Rows from block 3 of the image encoder of a small contrastive image-text model, named by matrix and row number. Each number is 200 + 40 x the weight over its row's rms, rounded and kept within 0 to 999. All counts start at 0.
After each channel's rows are labels from the 100 images, of 14848, where the channel reaches its highest value: "top examples" is what is common among them; "peak on" is the class under the peak. Only what is clearly more common there than usual is listed. The data: simulated stained blood smears. In brackets: how many of the 100.
# pw: pointwise conv (encoder.blocks.3.pw.weight, 192x192x1x1), inputs 0-191

pw.171,206,214,170,260,204,242,206,166,190,213,239,187,251,232,236,137,122,221,146,201,142,221,164,239,209,177,246,139,168,197,144,179,200,237,221,209,295,262,189,168,192,207,206,122,126,201,237,242,206,203,216,239,194,246,171,201,161,145,188,142,182,259,274,199,162,206,224,210,213,217,215,181,196,176,230,209,187,206,223,214,164,265,121,190,201,154,233,248,201,141,235,136,220,215,205,184,158,154,258,241,229,125,159,241,112,208,255,150,191,173,218,149,213,189,223,267,263,107,184,166,209,200,200,261,245,83,185,181,111,118,205,206,179,168,175,242,240,219,133,203,202,175,207,203,190,183,261,243,236,243,217,132,199,200,102,210,218,227,169,149,155,166,244,212,202,179,112,125,196,93,228,204,205,218,184,196,190,215,179,169,177,147,163,159,227,186,191,214,168,180,256,165
top examples: teardrops (69)
peak on: small cell (81)

pw.17,257,192,135,277,189,229,236,103,228,207,214,94,240,155,129,175,210,182,189,200,207,209,169,296,241,245,201,187,193,196,172,179,177,182,102,180,161,166,165,190,212,204,235,182,141,164,269,134,231,219,220,199,265,161,120,225,259,148,116,196,245,195,246,157,188,139,172,220,189,259,189,191,169,217,228,121,159,188,236,228,155,187,217,203,183,181,226,210,227,208,236,172,257,140,172,200,221,95,204,156,178,208,176,203,166,211,203,144,124,256,218,170,225,246,243,271,209,128,179,149,267,212,165,136,275,217,197,185,190,129,180,180,214,225,203,175,126,139,206,147,170,173,239,265,194,211,190,177,244,273,281,135,203,163,188,207,222,232,172,195,204,206,151,175,235,144,173,210,222,203,208,149,168,226,190,203,178,154,125,189,139,182,187,166,216,186,184,185,228,218,240,237
top examples: teardrops (75)
peak on: small cell (86)

pw.119,173,167,206,186,209,226,272,195,158,164,170,231,213,201,182,264,168,237,149,235,211,237,199,225,236,145,265,260,209,247,225,273,221,168,229,237,142,183,237,285,260,195,157,173,236,221,175,141,172,186,304,180,198,218,256,148,188,292,258,248,159,218,170,171,275,299,172,190,218,234,182,165,234,203,302,216,270,204,159,200,206,177,186,236,210,134,200,248,239,206,221,216,231,183,197,197,233,209,231,207,248,286,205,179,232,200,217,205,185,234,236,171,181,242,149,189,228,198,165,208,141,235,214,251,232,209,146,232,189,243,126,220,219,201,197,241,248,241,204,197,182,217,206,195,234,179,201,216,163,116,108,267,137,235,229,171,232,252,201,180,199,180,186,270,219,225,222,207,240,266,130,218,261,225,159,264,243,222,248,252,226,232,198,303,238,213,169,255,256,168,188,259
top examples: two lobes with orange grains (75); crescents (32)
peak on: large cell (65); nucleus (35)

pw.156,119,197,142,197,176,244,179,156,204,194,182,142,211,217,220,219,218,240,217,160,238,224,205,172,171,209,131,180,259,184,202,191,214,184,324,217,239,158,205,180,216,188,205,155,156,279,198,235,183,210,225,265,199,167,171,118,156,134,235,175,128,133,159,250,233,190,201,203,185,153,180,211,203,158,143,176,259,164,234,186,182,161,164,229,94,228,138,237,181,225,143,137,204,182,176,104,219,197,271,156,230,206,196,188,163,212,232,174,168,160,113,194,206,184,225,211,210,192,186,136,158,195,207,209,218,240,181,125,148,191,262,214,172,152,247,194,272,199,246,213,189,313,152,200,200,161,93,223,247,182,180,157,213,172,112,207,205,184,211,201,189,166,266,263,156,139,215,191,179,198,175,228,200,188,243,177,210,236,177,166,231,217,133,130,187,193,119,201,218,223,251,130
top examples: round nucleus (66); band-shaped nucleus (34)
peak on: nucleus (92)

pw.27,134,117,210,226,220,145,219,229,234,198,191,237,98,289,190,170,189,198,205,233,226,186,147,217,197,252,125,218,204,178,247,211,185,189,234,104,146,228,190,229,249,163,202,190,198,235,208,173,215,224,211,166,179,241,232,127,248,230,153,154,183,224,260,213,262,202,170,196,195,210,235,225,197,224,204,171,180,176,147,203,120,146,173,179,162,223,178,207,112,189,262,239,242,161,245,137,206,257,174,231,167,173,243,178,127,160,290,233,245,209,194,186,174,176,197,193,156,197,153,274,121,230,116,200,241,159,112,189,164,235,294,235,268,212,225,275,208,209,190,180,265,137,124,165,193,266,191,193,197,203,215,141,179,230,146,116,232,196,146,156,167,148,202,234,199,174,208,253,191,160,203,219,134,192,200,285,169,217,214,185,172,236,229,215,197,170,222,200,215,220,164,170
top examples: crescents (91)
peak on: small cell (51)

pw.175,188,245,138,279,229,225,216,132,158,246,227,129,250,202,202,169,157,258,162,173,183,269,182,254,234,191,210,167,166,219,172,156,216,265,148,191,210,177,100,161,174,210,269,189,138,146,241,197,217,144,239,236,199,222,219,243,90,122,137,197,215,170,173,217,144,137,214,224,181,194,137,189,131,213,257,170,217,183,257,219,230,260,134,233,184,147,187,209,226,138,151,170,215,140,164,156,153,150,253,170,193,185,202,199,155,228,201,164,219,219,79,194,213,162,189,247,216,223,218,153,170,206,227,175,226,146,171,178,111,221,194,206,179,169,156,116,220,178,202,142,120,179,215,210,234,151,195,165,210,204,172,210,240,143,159,246,281,240,155,209,141,195,162,254,166,197,194,175,213,177,219,221,233,225,183,233,194,131,127,196,184,153,171,160,165,217,221,191,144,173,198,195
top examples: teardrops (45); small spheres (35)
peak on: small cell (100)

pw.52,246,153,198,253,169,173,164,159,221,142,209,208,213,197,286,178,137,249,169,206,152,175,193,277,182,178,213,188,199,157,201,140,155,126,231,153,254,167,153,190,160,205,165,170,133,265,222,280,182,211,175,132,245,179,228,180,184,196,187,192,211,182,159,239,175,199,248,271,253,203,177,201,263,175,243,151,233,167,129,212,187,195,180,165,234,216,160,162,132,196,174,150,232,207,212,216,203,181,253,186,227,164,175,230,130,165,214,187,240,198,181,229,192,146,156,254,239,199,190,211,222,211,164,191,151,189,172,155,101,181,194,202,133,211,217,247,287,250,195,200,187,191,140,225,193,121,195,171,131,170,187,244,163,252,194,187,222,216,137,163,181,111,251,183,244,144,221,181,170,159,180,184,266,256,176,194,230,80,209,184,191,124,184,130,243,93,218,193,174,112,183,201
top examples: discs (71)
peak on: small cell (100)

pw.153,207,220,164,196,152,223,193,170,173,166,162,187,170,200,179,203,158,246,194,129,244,210,220,231,99,181,204,242,211,215,236,158,163,174,163,223,234,195,106,206,191,105,211,183,228,208,263,193,197,206,214,233,176,201,167,236,178,111,177,245,186,159,197,153,170,220,167,219,235,218,195,202,207,148,303,184,334,159,197,227,209,164,192,196,189,212,175,165,251,242,200,215,222,195,290,226,227,220,264,248,220,158,214,201,238,164,258,203,197,181,188,182,228,192,199,251,230,248,220,291,183,196,264,167,226,204,192,165,189,114,269,227,148,187,242,169,230,266,183,257,208,157,199,168,184,141,207,171,194,185,140,164,196,193,228,218,307,231,269,199,211,164,267,225,257,190,214,253,149,246,164,187,299,222,95,179,200,152,205,145,218,128,253,141,212,161,137,204,213,148,187,231
top examples: discs (99)
peak on: small cell (99)

pw.84,147,244,194,214,173,231,148,241,133,227,210,245,188,170,148,247,192,168,213,234,172,147,239,161,201,200,171,185,148,201,179,230,241,252,220,205,234,313,184,210,187,237,216,199,227,182,247,163,216,182,269,176,182,188,154,230,236,230,172,205,183,198,281,196,122,206,169,130,193,250,201,198,215,182,150,182,190,243,202,228,240,209,174,204,212,233,278,175,227,159,225,253,202,225,213,170,137,173,159,235,210,185,151,181,199,205,191,225,230,154,221,200,224,254,236,255,146,189,153,180,297,255,253,227,242,192,213,174,224,110,188,239,275,206,257,231,226,179,167,183,231,183,206,137,197,324,178,238,256,192,216,153,317,147,147,222,185,189,201,190,137,185,197,181,172,241,196,153,152,163,185,139,129,212,276,240,287,172,216,272,163,162,143,296,221,228,220,142,161,235,214,227
top examples: two lobes with orange grains (64); ovals (52)
peak on: large cell (53)

pw.56,260,191,142,234,136,194,150,123,175,186,184,195,181,200,251,200,178,217,160,234,248,219,162,260,220,169,200,146,220,189,200,215,257,223,234,204,245,257,147,199,164,191,219,131,132,212,212,271,205,221,151,235,147,222,182,146,137,210,162,162,150,180,198,289,170,195,219,225,202,130,164,198,213,204,241,205,259,130,188,242,168,214,206,219,168,217,178,136,190,180,157,123,255,184,217,158,232,223,252,194,155,180,185,140,221,196,195,229,224,162,153,258,246,155,157,304,158,161,154,226,213,147,201,240,213,158,225,154,168,98,200,216,243,201,190,225,247,262,226,247,145,224,127,113,225,258,213,207,151,242,207,241,181,247,191,202,207,257,151,207,185,183,202,228,229,175,130,186,225,156,154,199,275,215,228,154,242,151,270,198,215,73,161,204,234,204,193,149,168,173,159,162
top examples: target cells (76)
peak on: small cell (100)

pw.47,228,158,182,178,139,224,193,151,261,154,267,207,179,130,221,176,216,151,330,197,241,216,241,209,246,139,186,167,265,236,176,185,190,163,153,175,215,187,243,184,242,182,149,157,212,182,239,123,208,285,156,145,192,214,192,225,220,207,210,85,190,153,222,236,258,188,194,188,127,224,196,175,222,153,153,155,196,232,201,175,212,227,228,202,234,196,186,152,204,168,146,172,176,274,183,252,162,57,219,257,190,220,240,214,189,208,168,219,137,195,239,149,165,248,224,241,144,184,185,164,221,243,148,203,159,180,212,251,155,208,174,196,172,241,207,157,206,97,214,199,229,122,203,212,210,212,211,159,198,246,173,206,269,249,242,269,184,167,172,174,158,234,200,212,91,174,235,146,211,148,222,168,142,185,248,117,215,227,183,163,245,191,153,203,186,203,231,235,201,181,233,170
top examples: round nucleus (95)
peak on: large cell (45)

pw.101,213,164,228,273,198,223,203,189,226,185,208,202,174,230,265,116,178,123,198,191,161,171,165,193,241,183,230,179,173,174,164,146,191,222,247,157,242,290,209,236,212,212,163,171,207,228,223,233,234,210,227,143,151,256,152,197,182,225,214,190,159,267,278,209,131,205,211,211,236,192,255,185,205,235,190,215,142,206,177,243,218,227,168,201,220,194,266,188,146,171,266,150,239,247,235,172,158,116,226,258,212,125,192,226,133,187,206,166,188,167,307,169,147,161,177,203,265,171,201,204,234,184,179,234,280,186,187,243,137,169,277,217,276,170,226,281,215,134,168,237,220,193,207,197,173,296,196,264,232,263,207,219,147,184,172,203,198,232,205,215,201,169,225,228,233,151,215,147,182,135,207,162,216,152,204,240,209,252,231,147,196,161,108,266,275,121,201,179,225,270,227,152
top examples: crescents (84)
peak on: small cell (53)

pw.73,211,217,174,183,200,243,207,165,162,138,252,203,243,179,191,210,260,209,175,175,114,204,186,186,154,193,167,238,220,243,198,193,178,233,306,172,246,206,165,214,254,195,166,208,174,275,222,231,199,194,241,182,235,182,86,201,249,184,181,320,137,100,151,218,210,292,207,230,209,120,153,193,244,143,247,155,283,153,237,184,225,178,204,207,78,247,171,226,176,274,241,228,214,205,257,200,201,168,264,227,227,225,214,165,227,166,211,140,186,160,76,142,210,199,195,200,196,232,202,231,220,163,221,201,234,216,224,176,250,188,198,196,182,121,230,124,242,237,149,210,216,243,105,214,174,186,175,246,216,175,124,227,190,232,152,227,223,196,224,169,199,219,197,243,165,178,192,165,129,233,179,203,210,217,153,174,194,239,151,179,167,255,174,207,241,235,189,146,197,205,204,183
top examples: band-shaped nucleus (98)
peak on: nucleus (73); large cell (27)

pw.32,256,191,149,195,136,165,239,201,194,168,145,176,180,181,236,218,213,267,152,146,161,242,177,190,140,178,271,203,229,269,188,210,189,193,185,133,227,162,237,173,217,153,174,185,190,164,170,252,247,231,228,140,143,154,233,221,140,226,173,223,182,260,143,206,151,222,206,251,238,199,235,183,225,157,279,173,275,171,174,221,187,218,197,203,247,265,229,194,126,190,185,209,301,246,280,250,178,220,222,237,215,219,157,227,204,183,213,220,258,194,167,173,197,169,172,193,205,172,163,285,145,159,205,198,179,237,165,190,209,129,180,273,145,245,189,213,172,256,202,191,147,164,180,196,214,139,125,167,175,202,218,234,238,157,262,236,282,190,198,223,192,187,238,222,284,252,152,266,132,190,179,156,311,263,235,234,253,189,207,226,215,220,231,201,181,135,195,213,165,126,111,206
top examples: target cells (89)
peak on: small cell (100)

pw.120,200,159,218,213,218,171,215,192,188,141,106,274,146,218,210,161,224,187,200,182,186,133,178,242,212,138,187,193,206,159,265,192,93,187,205,137,224,173,189,194,219,209,106,181,268,214,215,221,210,220,173,151,177,231,209,185,256,231,192,211,166,199,196,173,210,213,139,245,219,192,208,207,233,237,229,224,244,157,149,235,163,195,150,63,209,227,94,166,130,184,215,167,193,205,222,199,207,222,224,223,194,151,184,181,172,84,252,175,178,214,171,170,159,224,134,188,242,188,197,246,201,170,178,224,189,130,129,186,161,246,245,149,168,200,252,215,247,257,182,218,280,155,140,218,225,178,199,230,186,214,235,222,133,202,184,87,222,216,187,157,212,201,255,193,223,105,204,192,204,153,141,257,218,111,207,217,146,224,199,105,170,203,213,255,214,139,171,215,232,212,200,157
top examples: crescents (55); discs (45)
peak on: small cell (61)

pw.188,210,176,196,217,182,194,188,182,212,316,200,228,244,238,236,208,141,190,171,184,156,171,154,173,212,167,208,239,195,196,108,232,225,171,237,238,220,210,181,141,238,247,255,214,120,182,240,197,176,189,188,218,192,218,149,151,210,200,134,140,200,167,158,198,244,165,176,205,123,199,174,260,166,185,213,174,134,187,230,201,92,224,212,132,153,203,186,166,190,179,222,140,161,185,151,136,118,226,218,214,193,145,199,228,182,267,92,195,248,210,157,203,254,232,144,191,216,193,117,192,186,173,270,196,148,201,187,265,166,212,102,233,155,178,142,212,247,153,178,125,167,194,256,172,219,181,221,219,160,232,221,194,214,223,150,198,226,198,156,110,155,90,177,228,225,162,163,196,265,170,151,200,193,220,189,241,177,180,194,265,97,179,207,225,257,178,184,188,147,180,162,231
top examples: crescents (70)
peak on: small cell (53)

pw.191,211,154,90,272,152,183,254,113,224,265,246,143,285,257,175,143,235,181,178,225,196,257,196,209,253,181,198,187,193,235,186,198,235,144,145,167,191,194,175,182,230,229,257,219,164,209,260,123,205,201,208,248,256,180,209,250,212,171,149,208,257,147,238,184,228,153,270,223,131,249,127,161,184,226,181,171,160,198,218,228,184,213,209,177,247,142,233,218,214,178,248,184,230,169,100,138,162,164,251,156,227,161,209,206,132,222,251,143,183,235,214,191,177,209,234,225,198,193,163,161,246,154,173,168,242,164,212,194,152,242,91,196,225,250,164,246,173,185,184,93,200,210,228,259,180,178,230,237,237,272,238,192,214,125,171,189,242,193,170,166,183,216,190,242,242,191,143,236,256,256,226,198,194,155,234,201,213,208,132,277,154,182,220,187,224,203,192,219,143,173,241,231
top examples: teardrops (54); small spheres (45)
peak on: small cell (82)

pw.31,176,188,229,226,223,210,247,255,145,237,164,207,168,222,182,249,205,201,200,94,159,131,218,187,112,181,272,205,225,233,233,199,242,255,210,287,166,207,210,195,213,263,229,143,269,211,164,114,177,202,198,235,114,270,263,189,184,252,196,176,134,213,155,218,247,229,156,214,109,269,273,219,175,171,186,223,203,202,174,232,137,97,208,225,179,181,186,208,205,158,206,215,214,224,211,220,122,199,212,223,179,162,187,183,151,315,144,201,245,228,175,276,253,228,111,193,217,196,173,187,145,245,252,170,193,151,199,179,200,207,251,217,189,195,207,213,172,128,235,182,239,181,151,171,267,219,160,164,136,178,173,166,236,190,160,247,174,219,221,233,163,239,184,186,260,240,264,215,235,197,210,216,185,245,194,274,276,238,168,248,196,240,221,262,239,197,240,222,209,179,174,209
top examples: small spheres (64); spiky cells (32)
peak on: small cell (97)

pw.168,219,233,199,226,147,255,240,189,160,133,241,216,248,143,201,220,171,170,173,205,160,141,128,214,207,179,242,268,166,284,173,229,160,199,186,170,126,186,179,210,252,160,268,249,182,235,208,214,215,185,204,237,241,165,214,233,190,243,143,266,254,161,220,140,184,251,264,142,164,173,166,135,201,192,252,157,183,155,166,115,184,222,170,212,164,216,197,188,219,269,205,161,187,175,192,248,222,248,188,244,176,220,166,196,175,121,224,178,240,189,204,148,227,178,234,141,284,239,227,151,256,196,188,200,256,214,189,196,273,225,141,167,167,149,234,74,288,265,174,153,185,181,140,226,203,193,155,229,236,165,138,176,224,204,219,215,200,256,244,229,174,195,192,264,194,218,162,186,230,280,181,214,226,234,90,125,221,215,150,202,146,191,239,250,171,167,208,178,209,176,249,194
top examples: band-shaped nucleus (100)
peak on: large cell (74); nucleus (26)

pw.177,176,252,187,180,247,219,234,166,150,267,211,186,224,213,173,230,164,198,195,233,158,262,241,178,195,206,93,201,222,141,202,221,176,210,192,230,172,176,241,228,299,221,248,196,177,224,252,238,181,158,175,137,238,166,124,242,210,122,179,222,210,134,153,210,237,164,186,198,135,194,185,228,132,172,112,166,197,202,265,212,285,207,221,195,135,173,175,262,182,214,147,256,195,200,160,169,154,188,206,162,264,193,200,162,231,197,131,202,181,225,88,139,146,269,218,233,231,163,239,142,256,263,191,130,178,236,162,191,187,194,143,170,236,132,261,159,188,149,139,153,180,265,257,211,196,219,191,168,222,197,206,206,223,149,135,161,211,209,127,251,139,211,208,254,186,182,159,151,210,208,180,156,181,177,264,274,225,172,162,201,206,175,155,249,184,239,225,143,228,174,185,187
top examples: round nucleus (95)
peak on: nucleus (82)

pw.11,186,242,187,288,169,249,242,160,191,243,249,147,212,185,128,120,175,218,219,195,158,241,258,299,216,205,205,113,154,188,178,195,231,246,257,193,237,285,182,169,208,178,210,181,160,209,197,213,214,143,196,185,202,236,148,218,211,158,156,173,167,183,229,233,103,194,144,206,198,201,213,242,213,179,220,249,218,182,183,250,139,233,204,181,204,226,215,162,216,201,182,181,336,149,285,211,175,189,275,254,133,156,161,185,253,164,216,191,171,214,192,264,194,209,201,357,161,209,150,254,200,200,206,171,225,201,205,133,175,144,261,250,276,248,225,192,176,245,153,187,225,240,260,190,211,259,237,184,202,225,227,229,232,177,221,208,244,325,176,205,220,222,157,226,209,187,221,175,176,169,226,150,225,203,191,208,218,157,207,157,210,119,194,233,231,173,206,221,191,218,247,208
top examples: discs (45)
peak on: small cell (100)

pw.88,210,175,219,200,240,207,202,271,216,258,195,152,185,176,175,264,207,217,214,146,169,209,244,180,213,201,201,186,192,233,221,110,199,202,165,250,166,206,183,242,157,195,262,164,277,132,144,192,139,202,143,220,151,253,234,255,153,211,163,109,179,225,171,189,194,255,249,132,243,224,166,198,119,223,192,216,128,229,212,165,259,248,209,215,232,195,252,206,260,141,131,202,178,215,165,208,196,153,148,223,194,211,202,150,177,236,180,250,170,228,137,224,254,222,205,174,203,229,269,181,263,202,258,113,180,230,191,169,205,185,203,214,237,219,237,203,142,137,255,195,179,224,248,145,214,234,227,212,187,267,215,275,269,222,243,225,151,150,198,258,208,216,143,122,150,282,264,180,230,195,220,124,167,252,187,213,215,123,228,203,202,237,143,254,102,155,236,251,206,183,222,200
top examples: small spheres (97)
peak on: small cell (78)

pw.145,216,100,178,215,168,210,145,176,231,167,130,236,143,164,235,226,212,198,210,202,188,118,224,266,196,136,212,195,225,168,211,186,162,172,155,152,217,194,175,174,223,181,132,208,241,148,241,229,171,139,121,238,217,182,148,239,282,196,220,171,219,146,178,179,101,146,138,230,166,225,146,204,198,197,248,186,268,201,160,227,241,140,221,135,143,260,171,196,165,246,226,207,230,219,215,185,192,163,227,212,224,210,223,256,231,137,272,118,207,180,165,147,207,245,186,249,289,95,222,225,256,160,166,171,229,207,191,168,185,151,200,179,181,230,292,191,197,264,177,176,223,231,165,167,160,161,224,234,172,292,237,176,206,222,203,145,222,233,250,163,191,142,245,142,234,163,165,200,260,222,137,239,291,182,171,187,220,167,174,170,170,172,238,157,220,188,228,156,210,183,228,162
top examples: discs (94)
peak on: small cell (94)

pw.100,264,202,235,157,221,206,187,175,155,295,193,195,165,222,186,207,211,165,182,291,193,215,139,201,233,162,230,180,140,225,188,270,239,198,279,228,202,277,197,279,169,236,268,207,213,214,246,188,216,170,211,243,150,224,218,240,257,225,208,175,237,229,204,215,216,200,174,249,109,247,155,233,118,195,194,224,178,123,209,211,179,132,147,176,204,239,181,170,228,201,209,167,142,126,187,121,197,158,184,213,257,129,160,208,192,225,234,216,171,151,186,147,173,171,175,161,245,202,227,195,155,185,233,207,170,140,208,239,151,130,124,227,212,157,245,256,235,233,240,195,259,161,214,181,163,226,268,243,152,178,178,139,239,202,164,203,155,217,206,166,173,252,207,177,232,210,119,196,321,139,119,178,227,181,160,236,198,193,238,268,234,213,210,257,242,240,173,248,197,250,132,182
top examples: crescents (99)
peak on: small cell (58)

pw.14,233,192,177,250,208,228,228,154,133,222,210,251,259,262,212,175,194,294,158,267,194,152,167,211,181,228,226,217,193,212,164,233,163,191,186,169,171,243,184,164,215,191,254,191,144,242,328,201,168,173,207,302,263,113,275,262,227,266,143,268,256,158,216,167,206,264,274,212,168,172,116,106,168,178,207,133,195,157,230,183,222,190,193,151,170,219,244,152,220,213,269,164,214,152,172,191,126,178,201,208,252,201,223,231,173,129,190,202,153,137,248,129,243,171,216,205,265,215,215,196,247,137,168,219,245,216,246,189,189,202,159,187,203,263,232,220,258,253,212,149,189,171,200,221,173,207,166,178,244,271,222,173,208,181,151,201,215,172,238,186,126,163,246,198,174,187,240,159,190,234,181,162,213,162,228,221,206,160,246,175,132,176,175,225,231,216,185,184,157,165,220,257
top examples: crescents (36); teardrops (35)
peak on: small cell (60)

pw.129,139,139,147,177,176,206,230,147,218,215,221,207,218,194,247,174,237,197,187,160,193,215,149,119,216,171,157,246,209,173,258,251,149,204,331,195,165,165,182,210,239,166,267,283,211,279,212,195,144,233,199,192,265,192,237,177,200,244,141,257,198,154,133,150,247,237,160,187,165,164,189,226,157,212,188,111,220,139,217,98,253,153,232,247,157,142,153,169,129,199,182,156,194,187,144,155,172,179,208,179,175,175,214,177,187,174,198,123,136,150,171,260,99,192,205,184,225,299,214,169,189,197,134,228,236,189,140,163,248,202,165,150,203,146,239,193,204,202,168,231,166,205,260,240,235,169,243,201,228,218,172,213,195,172,200,220,159,182,223,200,236,205,206,241,196,171,189,107,192,213,156,159,199,247,175,197,170,233,163,190,111,204,191,123,139,220,208,154,194,184,171,173
top examples: band-shaped nucleus (100)
peak on: nucleus (82)

pw.75,239,213,192,167,186,130,221,178,227,198,164,226,260,258,168,120,188,120,202,166,129,214,196,118,211,133,205,186,186,209,189,85,170,152,173,227,204,205,230,199,239,209,112,182,219,177,205,162,205,234,172,156,193,141,267,168,217,224,182,133,143,228,223,156,232,162,198,178,163,127,196,159,173,226,181,202,144,201,187,159,162,260,237,172,169,256,259,190,188,130,231,208,254,244,187,242,222,223,202,190,102,161,164,140,173,204,132,201,252,228,303,211,172,216,147,140,199,195,188,298,238,143,185,264,234,181,149,229,237,215,204,150,186,240,214,223,203,124,173,211,201,167,172,260,195,235,192,150,186,241,238,253,194,272,201,250,187,215,245,186,189,163,172,223,168,183,200,178,133,152,184,154,219,220,150,152,222,206,182,149,166,176,168,278,256,147,213,164,126,169,191,158
top examples: crescents (87)
peak on: small cell (57)

pw.39,215,158,147,192,206,235,208,158,213,206,165,99,195,220,228,193,159,263,207,248,155,252,146,200,140,214,269,208,172,188,194,155,181,226,163,193,201,189,135,152,198,72,193,275,243,127,196,253,189,204,237,189,208,183,114,164,201,225,131,252,186,105,157,209,129,239,200,251,266,227,217,180,230,204,251,164,304,169,175,163,164,184,187,231,184,200,173,189,190,165,163,196,227,234,233,222,235,259,247,220,251,173,232,204,271,176,191,153,199,177,217,199,192,219,146,228,173,167,129,230,218,181,171,130,177,192,208,199,228,187,190,203,251,170,249,217,206,259,167,256,198,172,205,122,187,190,177,158,168,179,199,236,209,177,231,193,255,180,209,233,251,171,219,185,221,229,206,215,186,218,122,210,283,250,154,222,229,92,291,167,194,104,215,233,206,176,185,208,162,126,138,257
top examples: discs (49); band-shaped nucleus (42)
peak on: small cell (67); large cell (33)

pw.146,221,185,163,189,115,201,208,112,157,209,221,167,235,126,156,166,174,195,149,155,153,221,206,255,195,162,257,162,202,225,160,185,248,150,184,199,233,247,152,133,235,213,236,189,134,198,184,209,263,144,197,138,218,104,210,211,161,158,152,251,196,240,200,242,162,193,207,259,139,157,177,143,190,133,242,197,279,240,168,205,193,207,159,218,179,215,191,201,139,241,189,179,276,206,229,198,174,209,205,178,185,192,190,143,222,207,182,125,262,229,184,221,211,249,168,295,228,183,163,236,189,166,230,217,190,125,194,192,181,203,177,227,189,139,215,90,187,235,201,236,181,206,114,228,244,145,147,181,137,201,172,190,241,241,151,244,278,281,254,225,165,193,243,280,224,122,144,238,211,172,157,159,243,203,227,165,248,167,184,249,189,160,134,218,187,249,215,129,197,203,188,215
top examples: target cells (95)
peak on: small cell (100)

pw.79,246,259,236,266,188,233,233,291,172,304,181,217,150,190,210,235,259,168,245,146,173,179,190,186,185,145,221,136,168,218,186,221,212,271,187,233,136,185,211,245,189,274,229,220,260,221,151,202,260,186,269,230,155,255,245,271,244,303,224,201,174,209,232,189,169,235,210,183,237,244,235,190,196,277,144,200,207,206,242,215,228,135,234,175,258,203,195,195,251,226,167,251,158,263,208,243,242,164,244,231,201,213,218,263,241,209,200,275,211,197,232,257,172,199,238,258,183,194,191,223,170,251,217,199,181,291,207,184,245,154,247,213,204,223,137,190,188,199,214,215,215,206,236,132,192,263,230,199,174,220,211,125,248,167,249,224,201,231,270,182,239,174,196,198,264,331,194,273,173,230,208,177,165,252,221,248,228,215,206,242,209,194,145,280,249,177,200,213,265,227,177,190
top examples: two lobes with orange grains (41)
peak on: nucleus (81)

pw.117,188,192,234,148,159,213,159,245,257,239,161,243,193,227,218,186,177,239,169,196,252,186,170,225,203,235,226,195,234,243,135,191,155,149,145,206,228,196,198,213,189,189,264,265,259,218,191,137,201,258,226,150,186,208,243,221,182,228,202,277,242,234,262,159,226,181,173,235,129,263,179,243,199,285,235,175,204,238,172,191,163,221,182,205,150,209,195,147,195,218,180,285,102,235,247,223,225,263,224,157,192,175,209,232,271,261,128,243,265,209,240,171,241,199,205,132,175,144,167,243,200,242,195,247,175,224,184,248,242,198,162,222,195,248,211,204,144,213,187,156,206,169,235,254,145,247,166,227,203,210,235,227,237,144,247,219,233,104,196,170,269,228,192,114,272,158,247,169,195,213,261,129,209,205,162,210,203,123,233,266,170,252,252,248,218,270,195,159,146,192,232,281
top examples: two lobes with orange grains (74); teardrops (32)
peak on: large cell (69)